config.yaml
dataset: "simulated fluorescence microscopy of cells"
image_size: 48
crop_scale_min: 0.8
activation: "gelu_tanh"
mlp_ratio: 4
head_dim: 48
expert_mlp_ratio: 0.5
patch_size: [2, 2]
widths: [64, 128, 256, 512]
residual_init: "zero_last"
muon_scale: "match_rms_adamw"
lr: 0.002
adamw_lr_other_params: 0.0022
lr_schedule: "cosine"
weight_decay: 0.2
Rows from block 3 of a small image classifier, named by matrix and row number. Rows with one number within an expert belong to one neuron, the router's apart. Each number is 128 + 32 x the weight over its row's rms, rounded and kept within 0 to 255. All counts start at 0. Numbers have three digits each.
Before each expert's rows are labels from the 100 images, of 14848, where the router gives the expert most weight on average: "responds to" is what is common among them. Only what is clearly more common there than usual is listed. The data: simulated fluorescence microscopy of cells. In brackets: how many of the 100, against the usual share in percent.
# router: router (model.blocks.3.mlp.router.weight, 8x128, trained with AdamW), inputs 0-127
# up: expert up (model.blocks.3.mlp.up, 8x64x128), inputs 0-127
# down: expert down (model.blocks.3.mlp.down, 8x128x64, transposed), outputs 0-127

# expert 0
responds to: red stain (100 vs 20.1); dim (50 vs 24.6); long thin cells (34 vs 13.2)
router.0:048118142152127119095140154149093121153107159114053114063105103101109088086134175117151153136130155155151084138144110195095151155178129141221197143083113135154040164125125150081146054150092117145089115155098129148119167116148107153133159148088141138176142137090114120080117105085102179168139120148161061113178111076124126100152081160146105109134123109109150138091118081141100139145135
up.0:150090106119126144094154121151155159145169183111127075058125204198125100125158129170154106103135131117106150086116137110151142118111101121106097107135180117079109109097096092147143157170136087207133143120142166076130147128140147098139097147099189156119112128120161184157116049106143142121176171074131151101135085105084103168140054135132115189167175082142132115093091187078153103096123
down.0:120172126125122122113069168215104165124119124104114131131161095151169146126062129072135136161093159135120144101128135172128083178103114139155096128129116190152217086123069164110136158141099095107152090111179145117165095091138046129112109127129106138166113147052159085110170102115128131161093156148158081158096114150164060127091136190151100084129108129101138137129147155154076073128162
up.1:134175085149138124163131098164050130137140148073146164163115107105116167165105109074139118157090140136123142102136138187130130160110166123091141141107086175235160144112159152130108141129141189086102127160063143177132060149107117110050102112103084158138153141106123064093103139136087130128148168142129087139096169139146156146097144115125160093165160088094167105108078095167132111149052
down.1:147212103095107127105154076120097163119144118146144163152119108182077099113106114134125167113150108053108132113229175138121083126143128135102108124192145094130120163117205149154143095117097150067086190123143075160148150124171177137132143103060085137091142099097124109043131132126119104115106163140114125104144094148079155129106158123149117143181177084156158139106117127074106150138087
up.2:104109094119151136171173084061096043087159047094129169107105181142100162187131148120131124131102121152124176133065148148086112056103166122157141136153134180137104130074128212152118127076132130123134123103059133167082134149136134104098129172129172146069117121154133169135079118137103152154123089086131171143098142126135153137155058151118160155148131126109091128145146121127184157167171
down.2:098146157138141133137141086174177075130154103128124166124134160201179122165063095124150115133110099067124080125083067133114144153095165136197120111128080152167151110147060143143116148130110140126116078100158092161186134134102117152103172172175157113120123122127165170105114048031123155109132180089082115152095130158118118126172132109137102125129143135134133120089204091087149101170151
up.3:131078099109140125122095118093103127120107127076131130135128159123100127075117148171139128125134110098174117120146131045074108077153093164137179136153164116144163142115161132096129152101069172174126169120212147157128134066115121093189156164131156180178122099108155155125129158057140185162142180130105155139108101108130156140179084101178160152126125135145090045153084124060086117080130
down.3:107170207143086102133103149099104141147153101130070144130119119142183149172087193133102116151103168153137066127138126177148127215071189132112060101073064139175140125124133146162115117151100139112123082105110093161154081164100140174095117145161099100110120154108106099098133148188146122100117050195092108121141137137094088109136184106103146123109087158137149152158133126182125098155137
up.4:086121147096200134067155118063148118186151025138131161142152137104072188135124127136088104164122115129113101157090130157159149102137103095134127131129108118104109081141062163127141154155087109109118106150088131203139172166129155127057144120195122085135132131159108089117160085134160116089105056124075113127157128132175126167132133099096157156102047136100117131146156129141172155140176
down.4:148107085153153091148134093160127111125123140097132079104121126150128107132120098144188119031142094111163121143168116034116084124110139100152104147153190089164086114179180067095122097108174130105110167099107083102182169111118181172179174178104129166130150112155117159155149112111094121126164165073153115149117080055134178107159084102163126143136169128162140141121159182096132136124111

# expert 1
responds to: red stain (100 vs 20.1); out of focus (90 vs 20); crowded (52 vs 24.9); cells: ten or more (52 vs 24.9)
router.1:138116146153120197056113138098102156151072126135101117191113170055076129105182090133109130155149100124143158152154121103142093131078070139129166063154085087207116115200135152096135140159113106114099132160162073151128156173155140135147090155141115096123099069156129165150188082192145095172072105119126145097119084102125114124132152144110148127107122201141155152092110155124146144152158
up.0:108124143056142142097121142140149131130153097139131107138102117091151150119117150137056112209114162179132100136158121154157142156141105125127141113081076146114184141143073170162153155162126121122170093157110069072157076137185113134150094136181155129115159152169171094061191121160190141113118115164134112112156038135138061119106157156180122113092059173105119154103101121144103123135173
down.0:166129132131143110187120130137121087130122144097159179101112122116177116124140195132142156108182142101128152140129102080112109114149100118132130101194138075199178135135175106162092132145147092110136182143109143178101138144149130139146102110087116111127182081108105159146109147070116122144155107071112127091107178085118151133151183073147093220144247074107136107152148122161120180116088
up.1:116147111156112133138168149112132097150149204114131197138085179189134212111119136205136127115151094140133119108091157134159135128071126139064120166119126112087083134114163116139084086117096147186133144154106165164134124153127140127069080094125122150072153147133094043154056130082144116118165138112150102118098162129138105119138120145188106101183166102126101081190101156094131157178091
down.1:083090115144093053089125131140123111137150158112137082167098163114127113210127105115164143190087102101127094106105158116114137159123153192113112146097087077197132098149128121117090092118168111134099106112154090138137115104164127120151231140108142135091118115124104095123080081111132084124141073157040112167097181122100122122130101096126170131146080163158111171102147164094057087163129
up.2:111085115146140144135128119104180085068147134117094129101095140164127146116156142126129114105115117114077173098097136068135131099080126134140178073180180190096083116141102165167144145126155085118169123127159186129141164119135197160074117126113167141078123078135129172184090049127119098161115110059117150165095145160181141139144095120096145150142167106084105198086136162095181143165151
down.2:102116174149161057136069111175125182120134129195059033103123096139203101116103152112089105145124136136169131160137107100136150134107154131115093177094108121117188087140094074097147129141091139135098142141184103122194225139121074142155131159137142089113108137133173131125160148155139128138127125161105091135157114095090091137125139109129123129067097164100135149102143155121070109061173
up.3:083148156163089165086139171069150175117106119178141135126094128145139089136153172146127116135100148117081149126138146156178157159083112164109132132099095179139184061171078145087104131138065145163152132124205162145084109111125111065193080102152155081122085168136120160165171155132169119120085131172105090111155087111090067147129126121132140120120053166094132153121116156110108161135191
down.3:113103049098131113155110193135074142099157127118052131087178146135104099138147120153109133203135093138182108103090127078121143139186148109154119158140141084051102144082143150149160165112134123175156094155116109049117203124096082163128214159109140166171101104158124130180188126121098144102155132109164161178092114200124102136119116127124121138112133156134131115128142093118104134091110
up.4:139094176149100141149056123181110154137120168060088118091116142109153138121180128066090132198120095142197149141126078112151107145121112105169137072102105135119143062192076123105093081142093122117127098123180136178155133154106102132200121132151139101148132138162112130171170139157112098150140111123129139089075116132094099134124121098100081108139118209095169072157139186154131131192159
down.4:115110124097186067111161146096111126161160137135131049139130148099056174095140141129146153049201188127158066125134103106161139157156082141112129174095162085110079144157150117092129130109146091105072158140141140111178096145159157175114079118183130094156143111149108128112223142118107164159115117153112047115140163125193176113117102111118128115087106140147118095146118106152159132094141

# expert 3
responds to: yellow stain (100 vs 20.2)
router.3:129126072076147122182131171192057161134163123169117078110125117151091136091128136128111105185081135177144074119147133093091113108193142136147141134136076134116091190107178124177172149102142098149145122143077081098144129119139087103111153112074111162180117149099149089154132186149128160108163139136193083140127163131146100128114173096109144057147153145136145116087137054132083108072089
up.0:164128114105105139169188142142142185169194115154067111139137100195168132128040114118130148104120142137121156121080196143143121134139088163095138140161183115100123101130138166168110118080140149125168086133045147135119147192143074121094135122172100180133155116102149166079134117146129112108112031160101167126139135049119155125117125114094136184111104099108097171107145163098098135100156
down.0:105119114140194111111160121086162086174144081177067139163124195183091129111110132142156141068139138160122171141146176161146129126059162084117092187170061139130109105084100189116138176048166122160104111108121115150127085132137145107082130154107131143169149138195141196095124132036091159154116147109137092110127099098138078147125131123118121155133147133104084129104134099148136111134079
up.1:103113157169112158186112155170151145119121131088026053116120154090203130136134150132123112190119114164125113123079097121113127164092189114140124093100133136113207130158146130058126168118111126148178104145142124104092130144062069151113129149129154105178077092170118153200174064195104126154128142121149119139112108103126098117171115093111139111111139178078113155118117136151095104126173
down.1:132139124118107199153124135108107047113124109122122164079098159097138138164117078165143107185159102106091209136127183130147150123138091143167148096169153155139148127111093170229108143125141114167141118087138139121098079117133129109125185109122122158148170164103157144102047139049175127145136110073068186123109114117064155135085127072172115156143151135171106101125158152143106121157135
up.2:086098122144087095080117080151134128146132111110185078135162119065099073095161100116151127113149155089165100122153109127184156124100149121099077083106170104147075126135146133114094202180165141094123143090127165123116161114170132164176135108198105087093191107120176144066170144128180057139110136129102113104148111148117144107106173160131097072106093129118169162137113179134126193125077
down.2:137155110132106173158137112150167110131166129115140143133071120177192107136140148106151108088127150090083159167160109122088103131150143092145213137107129149083163096165122106144154080091182184093145133125119148110174113098081157069106168144079154168086233132150140139129070137110157158100150112099176120094083151112090153126144164109072170168129110166141068075123129101105084105118101
up.3:144125148175103157189110151167127078135057119158182203114127123117078060132146135150084157123106102152069230107120162135126139182138148157110146174133083215158068097105112096187162142105118123095144157137132165095114125144119151114122122099090078145120114161120098176111110155180108112105122131126175200108090090111142078157121160116131102112089125107124113107133112124171079154136141
down.3:141162142095163172099127129111141116097170089125104149150113137158144071137121117138064119155176141133176097097174115115103108062179069074080161115120183086094173154113155114106135181091128095165194140073085072106111124117071068152160161097136131100152154123145145102096144154056145146128212149118121087078137155100151172119091135158092113114194161139123118153095109133123118145109100
up.4:126061175150106127174112118123086073133090127100134176095100147119068066150177126106098146112119115140149116107160176093157113097127094139160145097123130159171063050146110096138159108122153071118115136116126186177151153102121169152177097094158127061094095132153131094189146130085100104105133178090131148163076161124160146175168088134123100113156175112153180101123119183133152169177151
down.4:071141104086098146113113139128148109080100107166230144119174147154178128130111113146099139136124119078136118094128061115099146115164102072083149120140155201167117179122154121123116128122113133091178113100181183073121130076129132147066144107132138114079193141065087132127126126093181080117161161126104154148142111179106145171146089203095115114156119153114121136146075168125106185124094

# expert 7
responds to: green stain (100 vs 20)
router.7:186151165147118122144137117124091122146105116095144195113177131147158087158106136180073140129133170081131087149134120122109088107149150122128128119150122089100108104081141150111074066145091155144144127068153076180067125073099118099151189133140044095107101148104135185086108117142154166093111112154135177148132156152092116117103120101145122160122113168203117117214159174060123100173127
up.0:174108123177200077155134115095135071106132159130126147111100165089105185087134129149171183078129156155061152105106135111134151046072150135133147127153163155129111127036160163125102135108167095055111138135088159110107145151121174153065141158068164109097134084131114127125113107160111122189149141089138109150102188165131175125156103148106137164125139076130104136173101097127178125152113
down.0:103124103103148121146073142164125179179212123134061164095162133123166168108116170096125126166159124129122082104118143189142145153098115162148121157148113124157166132158118086200141101132097104122110134120184108144173120117158126104081075078119131148124161094148120096146173158075132151104114089159096127089116105159179106109072133099085120196120108082035151128133156103140147153049166
up.1:128093054057176091103131135147110146147140121154181140133166172160126075104128116126159152090134121062126087128162114112119141122141146144160125150137170090162156181098147083148154153082147125177121158123196106164168144074155164099103126125092116161138123097098157139109127135029139143076146195100128115130143114156163106120135129089139166175140184064181101141106091121079121130094056
down.1:150165255196122161123120120116158117109106113145113134119136090101243154159092116149094112160099138173131152132080136153127114125096138097107116120101099146081176070138085159073119125148122140105156072142146142110070113151094077143122113145160125121125148130116122137128095122159159093157102103165112159133135132110009120122139102160161080121139096141110129118130160147158142100172163
up.2:145155171074119132086141123125157123152170073161151221143164146144165118163090103131082120124142158098104100134110143178168131112163133109093077134133177108072153098094140116124086078122144168141139143108141150202101100109095156120116178103154128084126141164083086131040093112075154166094150114149059132122165149166121179170094109129143108167145082118195120089181139148109164138123156
down.2:158095071149133089138103118160112130125076155093154095107126181098104100137154108130138150120145140071146083159161091037129155098119180142120127129128167087154157105145144103105145113124101136167116164108170090075115139128128141113178123142110122182132073115086149166097162075122160147146166229086182145106138112150138163073146118119149136146100219158204121141135101164067106101117096
up.3:135150171155144065095101120197135174134126070112121137117193137188227110118070120142110115109094182117176023148135095125118144127131190101118125153087133132126146143128126090043190176123123139161164101079172055124162136120112109138118150110134098128137158108097127101092120121143151128061141171175129124131151158164148122116126101123131104128141164145191135135104129141142127105112067
down.3:089137156112086187132169148083129076130100078101177138121113163028060137160134112185126106168151115111106193132167091120159143082129128134127146080169090106111163140148134150113093099151095135104101148088127139089125110100132136109132173123154162062143090150138103129100132109105148153187133092134074152102189142132082167110124165159167163127112068165120110141186095105135100154176201
up.4:103110155205088119183121091120123117102090149096133098140082126088134171124153114107144107160127132130165173110126124140111150111124154133102156104106133196226130208135138157053127130095138149125142112145071139075093099177110093150159148111064107133133124132130138115155117126240127109166123100115157103112077145156115151160173130156160117027124160139115152123130113158121091156179086
down.4:092116068115153141103185164114172188102174160155158136164113095126081123101136187107161152086157122156099103153124147135138099091111102133126104130154150138139096109094096115215127056164112117136155143118123150151166119099155136131087057111159156169144153151158102106147172120099152160067138117056097105111168116130203054164084103099129129169151098107105141150096146110178154191111167